config = dict(
    model='contrastive audio-text model',
    dataset='strings of digits, spoken by a formant synthesiser in many voices',
    train_examples=39062,
    noise_aug=0.01,
    time_shift_ms=100,
    n_mels=40,
    hop_length=160,
    input='log_mel',
    spec_augment=False,
    win_length=512,
    tokenizer='word',
    vocab_size=14,
    loss='sigmoid',
    embed_dim=128,
    encoder_arch='tdnn',
    encoder_norm='batchnorm',
    encoder_activation='prelu',
    encoder_depths=[12],
    encoder_kernel_size=5,
    encoder_stem='single',
    encoder_widths=[128],
    text_encoder_causal=False,
    text_encoder_width=256,
    text_encoder_layers=7,
    text_encoder_norm='layernorm',
    text_encoder_norm_position='pre',
    text_encoder_activation='gelu_tanh',
    text_encoder_mlp_ratio=2,
    text_encoder_head_dim=64,
    text_encoder_fused_qkv=True,
    text_encoder_bias='qkv',
    text_encoder_qk_norm=False,
    text_encoder_layer_scale_init=0.01,
    text_encoder_parallel_block=False,
    text_encoder_inner_norm=False,
    text_encoder_drop_path=0.15,
    text_encoder_positions='rope',
    init='lecun_normal',
    residual_init='none',
    optimizer='adamw',
    learning_rate=0.0019,
    beta1=0.9,
    beta2=0.999,
    eps=1e-06,
    max_grad_norm=0.5,
    max_steps=11400,
    batch_size=512,
    epochs=149.4,
    lr_schedule='cosine',
    final_lr_fraction=0.1,
    warmup_steps=1140,
    weight_decay=0.1,
)
Rows from block 7 of the audio encoder of a small contrastive audio-text model, named by matrix and row number. Each number is 128 + 24 x the weight over its row's rms, rounded and kept within 0 to 255. All counts start at 0. Numbers have three digits each. After the name is the row's rms in percent of the matrix's.
After each channel's rows are labels from the 100 clips, of 14848, where the channel reaches its highest value: "top examples" is what is common among them. Only what is clearly more common there than usual is listed. The data: strings of digits, spoken by a formant synthesiser in many voices.
# conv: pointwise conv (encoder.blocks.7.conv.weight, 128x128x1), inputs 0-127

conv.49 102:144139153125157179113125129139146132153102128126186125105129130126141132143149183142134108143045106125073166159129101134119090125134134137113139155145125152124080152125151110149102125142128115107104152154109138128136096132157113097133150171128078123110101130101138068139108155155137113160174091130113122118117098097116102170130123124116111155110121120127130108068123123134103099149107
top examples: "seven"; number of digits: 5; last digit: seven

conv.9 098:157110133137116104140083137125138111125117143121123089128110084115123097128118148162098163158164117110163101114106139100127102145154144115106106105164118145074148180099097100136120161166146137142154089115075139151130115082101148117132143107146130148105132101122074146161116120078142146111139126169115117124132116109113082118077135108106130081096103106129133102153133119145117105096107
top examples: "zero"; last digit: zero; first digit: zero

conv.59 099:104134123140141158104103131085117120129106112151152131110143117109140149098151126113143099115111144093117174156146090097134129118117114091124170153141114107109121171106141155082134127141105169096120143153154124136126153129175153095091100127132165062152154107149087139142127095138147157161152128158107118136116086098095112139123092084123095154121121137167166176111122150121115134139105
top examples: "one"; first digit: one; last digit: one

conv.4 097:109092141156060080141121175126131081116157115128137140127109108109165176146126149129069110081146127146094146124149173089118133134136098078126136141124103135128133154135170114085150111180152170133120122137121163127111148113108107125124118141135147117152150119126087129190122129152115076148118108112169100113148146118114154130131121103124098116121111112130131117118127105129171116134114
top examples: "seven"; reverberation; last digit: seven; voice: child-like voice

conv.121 100:158117137068140172137090131118123132143140180132163100117149108109116077135112096113172108156115116135174141140113106126101119127141129132114138093103084177103113128142142148157095138135110101137144130165156127138106109149122145098191133139142111129088104144112123094104094144109084109104132136124123126107124104122131134150107129144106110154096102132071108080170119138097084147130131
top examples: reverberation; "seven"; last digit: seven; thin (high-pass)

conv.125 095:133108113087141141132105128106116100121153132148118102112124095129133113183111103144146128150159100143091137103091143100102079129130149131151114084091148175126110082126175143139122173155095111098122116118151155122116091092116151116153147129146117116133116129122134101110136103156103111143142091173140109115130105193092177122130131122108128116125123132084152102196113158124128116154122
top examples: "zero"; first digit: zero; white noise; pink noise

conv.104 096:127106138140122122109116165062131109144135121143101091174107123137105115151116121116093109137159140155101168132156141085159112136129122121146126117082110138117151184139044098093180133167147137109133102127121149159131126100124110148130131139159156099145108119154128092108146141123120142142169149163100095153125098142166116157121147119126129098144084133142138157105136114087098118140134
top examples: "one"; last digit: one; first digit: one

conv.72 095:083158111112110192124103119099085131137088131172091094142126103125075164118089084130132127113152128102145097159150145128108158086115164131116155128120107075130125153140079108143071136117079113116119125158103121142115140120100153103138136107116095113129125130138137128102146093120111123079118132166138117097087082138139101144118140127114124153109130125145110153115101155136112113146137
top examples: "seven"; number of digits: 5; last digit: seven; first digit: seven

conv.50 098:067116149090098147126122100110118115107119154109131138155119084112140155106116113135131079094140115171123165143141118073136177140118122132148087153108113139135135100113143177155094150146135133153171138144140177141113101106126194148150107145079101066133123141124112111151147107137139134128089116152156117087125155125110145146139115117135108138142079114113121120118135121121132134082121
top examples: "seven"; voice: child-like voice; reverberation; number of digits: 5

conv.81 102:088143111133159137137121095160155130122118083128142133132106146158128166127129136106125109125118147135122133126121099154087116130164124165159162128114159131154116110098128169137123133122119093129110155140105116122127138110137140124101089095117113173154163132110167186113148129127148098087141127145140156106095132164156124189148152146137108108136136130116101191124098117139153137093217
top examples: number of digits: 5; first digit: nine

conv.90 099:099135140093104153126123106117111108110106124134099134074109125106104112088133099131136099086115109141133130124161123113149154118069115158111071154140096112174129079167119119105102144128117115135137116131112137148149098180150129127110090100127104109104132120116134174125136110136116128173101123069133111114120155150172129105152119130102147162092123120137126099083175174141114155124129
top examples: "eight"; "four"; last digit: eight

conv.113 099:114114151149092085178119150083115117131138124108079121163152112090136128096112138085108128142103126138122126142117094171128111126108144079189142119122168104129129099112122152122138069134105140151155120103127129145131121159157145121138141135119106099178139112120101092142137155174105106136124115178174137144166149080129154137130120097089145117111124148125159160110101118102106138138117
top examples: "three"; reverberation; last digit: three; white noise

conv.76 101:126142120129127102130123108121137136138097133078143096148115121124076127106111125143170145152124100152108110111125132102068102161109150116088096104125124094104092120132122129149106131140131104126110135098165138098152097151155168122138138070072118150125122116093149123101141143113082090095132134154152116093098123197075148126143114148134114120114158135103107102160136164135112093122131
top examples: "zero"; last digit: zero; first digit: zero

conv.89 094:083134128153128088096089147082122068120116114142108117098138102139149126185106111164087131127136144129120088101144145092118102113131098162124161117117139127081148152106138127125116143104115158101094128144106080132098167141102149124116108116118168115133124108105114197125126117115157114138137173145145134112134130154109115129096108093118121132129152090128125144163160153101116085092103
top examples: "one"; first digit: nine

conv.38 093:111116153154103114139095135139186132114138109111126149165106092156131159130104155117140144142084180158123108133096141123090136096122099152151167128142148129141136143105129165099153148100112140125096128141153105131136141139095145134108089134083100130148135120143155171140137153114167154117155129130144141119110128137147164194138144106123103122091104153145098186112085105087140104092151
top examples: "nine"; number of digits: 5; first digit: nine; first digit: one

conv.126 098:150150103166111101105129110090139098110120167098080146141110114129100087112113101143140144090118095101115129126132070102045127117085108109096127115122137144111120143139091134112115160135107121124112112112146124106139180170113164181124129158118109152075113136168124141129122142084147127123110132111104092125128160144117137124137129146143132121152145096117088119108117082161111117121152
top examples: "nine"; quiet level; first digit: nine; last digit: nine

conv.19 104:140139131116110151113130109146136162089076098122130165138100146098137065100159113104094103083117131105129107105080129109145096151113150101138116131145138139120102133089075145106105134087125139090132137132119070120096131113128132134112135105089096118148102106066146137136127133153152118114122091151122134114149091114136116132178117109125109090099110169137153131086114147139099135091126
top examples: "two"; reverberation; "nine"; last digit: two

conv.14 097:110119138143129084156129117170113169142133113116168133122117124103097146099094148089125168120158131123143126152089165101093138156115106135127081133093088104094120111147068116144140135101149131115118119107125112121132139112139118117134110109136112111092151111134133131142113125114159114143112114118080104130161126184159125123144097112131141088126131159155067095126166111091119161092065
top examples: "three"; first digit: three; white noise; last digit: three

conv.93 106:095126089076133106106128114123096099104097103132154137116125067123174180132115124149133124123122135112103147106129141091143106111158114087120130150160113150116079093144158135110125105178077106128132111152167138101099108166139143152104134166116130087120138102132115126171120100124105085115139134107128119096110137127125174127056142136128128116129121152155124154156121109146102144157117
top examples: "seven"; reverberation; last digit: seven; first digit: seven

conv.63 103:089158112087126162091119115129065139129154108173129118126121164128136151162146147160099105117123103121082100113099140135123065152156152090124148112112121131076098082135107144113131075121110089107118126111129127106114091107132115105099134088113097140137129103129127117127140067110103095076117117138119103117098120154093121123130131128135127086133118134102154112140120101158162108116122
top examples: "zero"; voice: deep voice; first digit: zero; last digit: zero

conv.78 098:093097128106127098136143134103153132169102175125101128119085090107143113131102109122105079155129103186136156128152123109135157166131089179133092109130143154134144133147147100125101121126114132119159091117087160135108103127080118156133118140166146096085092158124151145149094158127111126132108174116122117124093086098168092102118104130145084132131116128122106126145147110133132162136113
top examples: "six"; reverberation; number of digits: 5; first digit: six

conv.40 090:117103114165139095110099129075133103119103103127107122132128109138104155168078087128120099107147128126135129139173135089131115123124130149123129082125122104068166178146098129124149157134077141108099115115114104101120147120116130117121120141130243107102136140131119138167093132113140155133154143135164117175130095126108124127137147097134117130146125112136099137143153105128150127140115
top examples: "one"; first digit: one; white noise; last digit: one

conv.26 103:133127086140106116125106144154135187085139128137119138182139112105153141122098148149118150181137150125117130078066072131111099121118135128099140111141139143118109135099126126137125151128152132105135144164084127109076120133117154120157141115089135134090139120118104143138135158164184135127142119191158147132102122128095098110121159100143101138110137074152105139159152119161122103122132
top examples: "five"; reverberation; last digit: five; first digit: five

conv.67 104:129125121106175161137103139134087159153109111132091158122198120107094148115146130162130145121121147150154136103133135157156128110181153150115100118105069097075078129140098133130145128160141115125114110112092137120137105132172118121145127136151130121123170078160094151099089119113096138097124167111114092152146109110111087112122123110140131118119114146080135127131131150160136161118111
top examples: voice: high voice; "five"; "nine"; last digit: nine

conv.119 099:144135102100125132066134130126133126111140127110123144116138126094136079140156112119117090077095110136091137109146158096133115126109109156168131139122127121135155119103131119100164103106111103047146074139150136138086108119160062134094123153140171145150112127131156130109089134109115097123124097131117127150130095126153122135110117156117133100143106163125162157143111104185160145152134
top examples: "one"; first digit: one; last digit: one; white noise

conv.47 100:151103105153084133173131157107082103118152142149115146120090120046131085139160096123098118155115132135153092099127137158126097178127165099118112101111123161132128107149101101130117102128108127159114135114145104104107157157157143160141145128093125103114117095138128113122098108172091137133117106119180093127128166114136178112134123130081139124101099111123110119128139133139102136150101
top examples: "three"; first digit: three; white noise; pink noise

conv.114 108:125128092113148124141151152085101139138127137109139156136128134106123109081166074132103132108133114165145161103148122100116141158137140134142121155106112067138095123141100106138127092107126114165128107127151133077125112143193162151120126110147138106144123072181109136126163099110068124152154129089117097156121130138107131127151101110167118129100113135134160091111107123154115161130089
top examples: "seven"; number of digits: 5; first digit: seven

conv.91 100:122159093080149100091144100104143121125125136145136161121095125080137111153124127137084096125147117156120127099098119132123087178122138116171136148132132126134073096107146110146114118138125133093097142110128111130070095118133141130175171137126133143152118141086120097133182123152127099151111114148095168120156107156127142109143085140121101132132099100091131121155130178124075100120133
top examples: "zero"; first digit: zero; white noise

conv.77 100:125137108140138135127099112150162140125078161121145121169153080120068101142083144129108106099121112081172117142130127146103126110089143162091127121127124100079154132131117147143113167144069137130119131138105134137086136119098139113166123134137162113111101124112118097110112140165128123124120136105149137155113055169113136104127111109088122113137089138115082105087116131125085128138139
top examples: "one"; reverberation; first digit: one; white noise

conv.57 102:111096125095109110124122144098133102121147128092131146091118076112182150101121098139093109119127162115112164138122137165127087111105112124170137130116092126131067121138185109112112091121116133141137096133115132106138097136144108113127088150151159090144133180143111144120107138113071146115094138132115119148137139101146122129092104090131108121136148087071080133124142121140097147148094
top examples: "eight"; voice: child-like voice; first digit: eight; last digit: eight

conv.20 094:086142132151109072145146149146126155128148119130118124116114150135123168104118147109139118134158169133122151092095092107067109118090095167136131135133121118127126128089079139129130152104145161107116168156156137126138169149140154128142091093082080136145124072111144191091158129133145111104142136130154166105152151160141164137132089159126125138114145113136114154129161154139136130110127
top examples: number of digits: 5; first digit: nine

conv.74 095:120063071158116086117104119106139127104120146146099153120125099120113126124133123120115115109130095124114155121169131092152107146140094133137130063126115120154130136116132102079104170132144148132109109114110143085157172134146128126081120109141138120098112127139102218156090105105136110150159143143087105126102149120093133126119125112115129134138128097167120129164112114131111085108098
top examples: "nine"; first digit: nine; last digit: nine

conv.37 094:128086124128115090107138143164140127120118181136118088121169099116089095104080121097134095171147125145147149115144138139100133157144081169118127111108107166114129118124066136142141162137127139108153149152140169127116135133094150104180082084117114096099087116118132136101141144138118093109135149111129165098085128113128147131135152142114079128094118128116131155162136127120126149090141
top examples: "six"; number of digits: 5; first digit: six

conv.27 101:160150128127147129112110123163146112156151138113139164142124140171138122131115162146102162127131108147068131120094099094110155128143080135189128138136154134091131082154170135152121156105130107137107120073062123107139112100093111093118114139094122107160108123100121120105095167119153103129128108112100140125149130137148087153125131085156116136105138099123112117089114125119139084130084
top examples: "three"; quiet level; first digit: three; thin (high-pass)

conv.34 106:126117163110121136096117132153154180086061112129081132115124130103140089142124126112114108137129125107114114168154113103144116129114083148106110090140129116149172149121115123059125173090096125093127129126087113117126125097126126096089134140128154082123086123119128153149117153146199120128127111119126152149148102112149097155166103102085127133090107111133113138126147110115119110132111
top examples: white noise; last digit: seven; first digit: eight

conv.33 102:143131133131127135129132121095102147139153107120114098081145158119099138102135089107137124079126092170112138136099075106154099130128142100080122115131120109119135089137110115162096089100143133159135113094122132106169133145183137121147123049099093126129094099127118124141138119158096107153124155086132100122123141107147145105186115135139136124100115091074136121097145137141141102135115
top examples: "three"; last digit: three; pink noise; white noise

conv.70 099:142109143113087122119120147090098134125136124161128121087128117116133141094158107116203134150108146119140182186169138111111153146128134111145111107098127129138111137121130094137154077150184117153124120153132156158166136129112141111141130098146097118121127124149135132143142139086102133113141092089104105135091159166123106170123120100142109181120138078150135131098149115095106092101108
top examples: "four"; last digit: four; first digit: four

conv.22 101:121126128149136142116114148151164143136161107104161170123144107149129126143128143152117111105100144065123113121117114173081155074095089168150132157115139145156120097143157118137146128104084104108099180144113103149131160156136082104140113139118124105145082150121106100085121155153121123137120098085120151139158122153116127142122117104127104163096119125068107129080116152127134099132120
top examples: "seven"; last digit: seven

conv.103 093:106114110115099110144120093125098118172114172108154143118108119104143148132083153172119170146194107146145130140143121135140130132132186163152124168161116130154103111112138079150124138139117142158130150118108131151113134140161164103134140121074091119107150106113096110137156134119088132134108144130130132095133148165118123114079087116103166158132143104108110093102165144115126097166100
top examples: "seven"; voice: child-like voice; number of digits: 5; first digit: seven

conv.108 097:078122126138162105115146116135115149125107143127141129141118135157124115103089181105127118140126114103123117138129130095139144172111085121117069136131174161135129071132170119105090122086111118118134154136130175130129167134120074095104144133096108119095106166087129095145089122150123128179122102091126124073140152108148145116152135099102106143097137138138118143118102119134104097108096
top examples: "nine"; first digit: nine

conv.115 096:137123138124124132121097125138156143109154115132157162070142111116145148104125149148144088151116185111121126117121115183117110124076113162120138134102089146138081099163131092110113158123111091114098122121135130121126139161137125119099114152110129139113121169193105163120116140135105207139122125106125135107094133189144146128171150095111095138106140134090112130104161109125137121106132
top examples: "eight"; voice: child-like voice; first digit: eight; last digit: eight

conv.30 096:124141117121126124120124146111129090119148093115096139140135130115099103117158103166139124126131159130139118119135092171100145070114140133152091114077131132111135095166131106142161090120130135106126136134134118162140160159086108157106126173095124133166128134180137090138142125144158177086118147129130099094143167090158137113084160135146145095157132131135101120069120155093156095142130
top examples: "eight"; last digit: eight; first digit: eight

conv.71 101:152129089093158123106131151096136100152091175099138154112121128143117122125144142136100089115139104126127141144161144131184163159141144164111092136148105124150160153166123096114134130119104113098145166111110126131138105114138144104116159094134153109149131151106123153108143135140110100135203161086136145144057131107131074115128144095139103134129120123121098128104084125162158142112093
top examples: "five"; first digit: five; last digit: five

conv.66 101:090112139114124108154130088140095118111122131102147146120118130109144155116097144118132150087145117163163143135117123089135133131152129076168160130098131143116115068103152139126103089134137111171141081082172152103112116130125143126125149133134095116122131084126130123133137106099097117106051087102109121155124152146088162126127083137170148139124116118100115099172139151124138170123115
top examples: "seven"; voice: child-like voice; number of digits: 5; first digit: seven

conv.79 097:118123123152183150109123143090132141126165139100082122149121132199117114139123112097134164127086104099104113103135078100143133108180138116118101097158187130128109122151064151141127115098092109150110136130098114141166168142137102130111120098116112126138097131111165109138118133106129100109156148116070128120120152098104101149150164106149104121134146161109143129122106134134115121097131
top examples: "five"; first digit: five; last digit: five

conv.55 106:121127134125163144132067127147122169109084123141097103155152086149126136122124154091150125134117140109086119114135132099109123126141116130116113102154094104082098149153125152141130105125135091117139159140075127117160075131124146109107058101117130143099132090115109128133126144113143087120177139187133142114116147140129082145117131080134098106113128131116117150149107113162127090083161
top examples: "five"; last digit: five; first digit: five

conv.96 093:146125113128141129123110101066106111117109138117123109165093098141176142169086099182105143141127123137125151130152125139150156128142174124127097097121143151125117123143164089118101085166081110124102162131101123149115157142140162137094151153114157133119125182139075097142159132133127160147096129157088104121118169142118109107137152101137115124136120123075093124145128096091120117129133
top examples: "zero"; first digit: zero; white noise

conv.118 105:108092128167143132108087176111146124124111138138156121113136086131113164137097101120150123132121133133131156138160074111116174143128102126132141148133149146131111131099126110108152156127094155116129197139145133126108161170115153104136106123112116129133120085115133118137134112135124133094115089115116106146129139132056136128129152108123074185123165123114110119110119149089097056124083
top examples: "nine"; last digit: nine; first digit: nine

conv.17 100:115096076132109142148117140159116140097166124176123111138123101129145156138140148139132141136125122129109142095061146086141094128127110129095138139149138140129089141082139121117171090141138104117105147111130113103116094113111109165123131132151114109103144127107101112117115131099109089158133140150097075151136123153134137112090163095120103117148160128193125104151155116098118162083067
top examples: "four"; reverberation; last digit: four

conv.86 100:113067130091067102148088127108111124114129092185082167122115084105152109084139127086144128147103165111143131124138115095159118118112113100123107146147114165142131128132132120130132081130133142117154139154094125130144093134092134071156133088155099110152128140128114114142135118142099136116177115129152094140135108132127101143106138082111088145084124106150140161125148158120121101117129
top examples: "four"; white noise; first digit: four; last digit: four

conv.106 100:111126106140158102113135111108118128095130133067103130166134109155151130128161136119118154117115105128101159122133128083132145155130106108125107142151174116140155141132117125141170143120095122159116109105112165130126151124113134164061098153108104115088110135141083116157145108117152118165141149120124084122138162112116136131097168105112090144140116166161177136113093081149112139078077
top examples: "nine"; first digit: nine; last digit: nine

conv.35 097:142147108118134163098120110085068121099135121096141137155133132108127133130117090103148102081154107125130130189165130143111178104098166095107095133078096101158135111146092119130139078107107128135129153151128122148118141109131151114130084110106151090106137137112119095099153105117116108119120106115118097131133113148134097134116119109129129159122143138077107150057132076135130160122123
top examples: "seven"; reverberation; first digit: seven; last digit: seven

conv.1 096:127124127128103107168108116138084141120147133106142119123093133111121164139091135120121098102143134142183166134155143117167138120105112126132064132098119130134124138091135087113144104156170156143111136103101140130102129065120126106124140069181167119123147103113113155135108117112088122091134131104129084205116100137123105121114116098141134131117155077102100136118140130124142137122090
top examples: "two"; first digit: two; last digit: two

conv.95 102:174125105153112114151094133137164168078137117145121146166124081126119158119138098168117146126130155090125093087120089157087108154116085123206135144116129138135109133137117156084153139099120116112130124114086129111090127125104102115116124144111098129143159133145109141127106160122165151147093138179162127137148143167122092162140119104108107101094124142125110153105154118136110102119107
top examples: "three"; last digit: three; first digit: three

conv.123 094:120095140111118154131130130152137124118127105130105087102135115117165162172115119130147094136089124144119172130137107096182096062113122142110081099138125179150130122130132150109167130143147118107124126141135149122118114107120118107113132050164184117124105119116139127120111144178125111095172105124120129177108111115109127147164117105103090150149122083101138151148139139125081116145118
top examples: "one"; reverberation; last digit: one; first digit: one

conv.107 094:105122121158108105153110162095107126149124126150114104121097108089135115179107086117117102092170127157125120119153149138106104118111140151120174120115082119127142139143091095167147163158086176135085110109102091146112156131174157124151134136097181123111124090132099141136137114150141098174114118160152142156156131173126150105122117108088149132116103121111091118126151138110127140151108
top examples: "one"; last digit: one; first digit: one

conv.110 092:091122160074124178124107120149103136147162104151115101089129115143174104171146143128110126171134109166112120098105133125113126089148122121145118084150152183134136118119152097136137122123139103129099123126098101087120090110105133090124137078131089154141133153130098097096120127094088144093115128129132118116125102125140111127122165101122135128112124127104116067180091102128176118130118
top examples: "zero"; white noise; last digit: zero; first digit: zero

conv.39 099:129111146127108119110120167069067109175103137189116109099131120124107092112104155104168121170129154141136126128144127118094120165128115096097150167121093110080123160131127098141122106178143164098174089185130122168143142123124137118155137142111114114130135116133122107140167115110108158135141133142112120104093083140115116112131098119110100144093137148156163137123125157108114112135135
top examples: "four"; white noise; last digit: four; first digit: four

conv.5 104:176128151087151180123092146154121151155156099107136129094152123115139112156151155150110108116165115146103122103111101109159114121135127140144153129149106101156152095134105146131102110140102124114101165129105094113129115138196071074127086134075122105123136105128139159120125155119114113129109129108133128087151126153153096170153086118114153120107130125105107150098128103156170117130155
top examples: "eight"; number of digits: 5; last digit: eight

conv.41 101:076176077137123154098091118110133160135090164127130131124123106127138154173120125158113121105141097162111138139137125116134121129162167107137146121148103151136087128111140154124109183151113113117134138152089139133096120131144189078098119121084111147123137130106082100143160074136146099159137124168101110119099143162102127098133127126112119139126125083095086117129105135138115099104140
top examples: "zero"; number of digits: 5; first digit: zero; white noise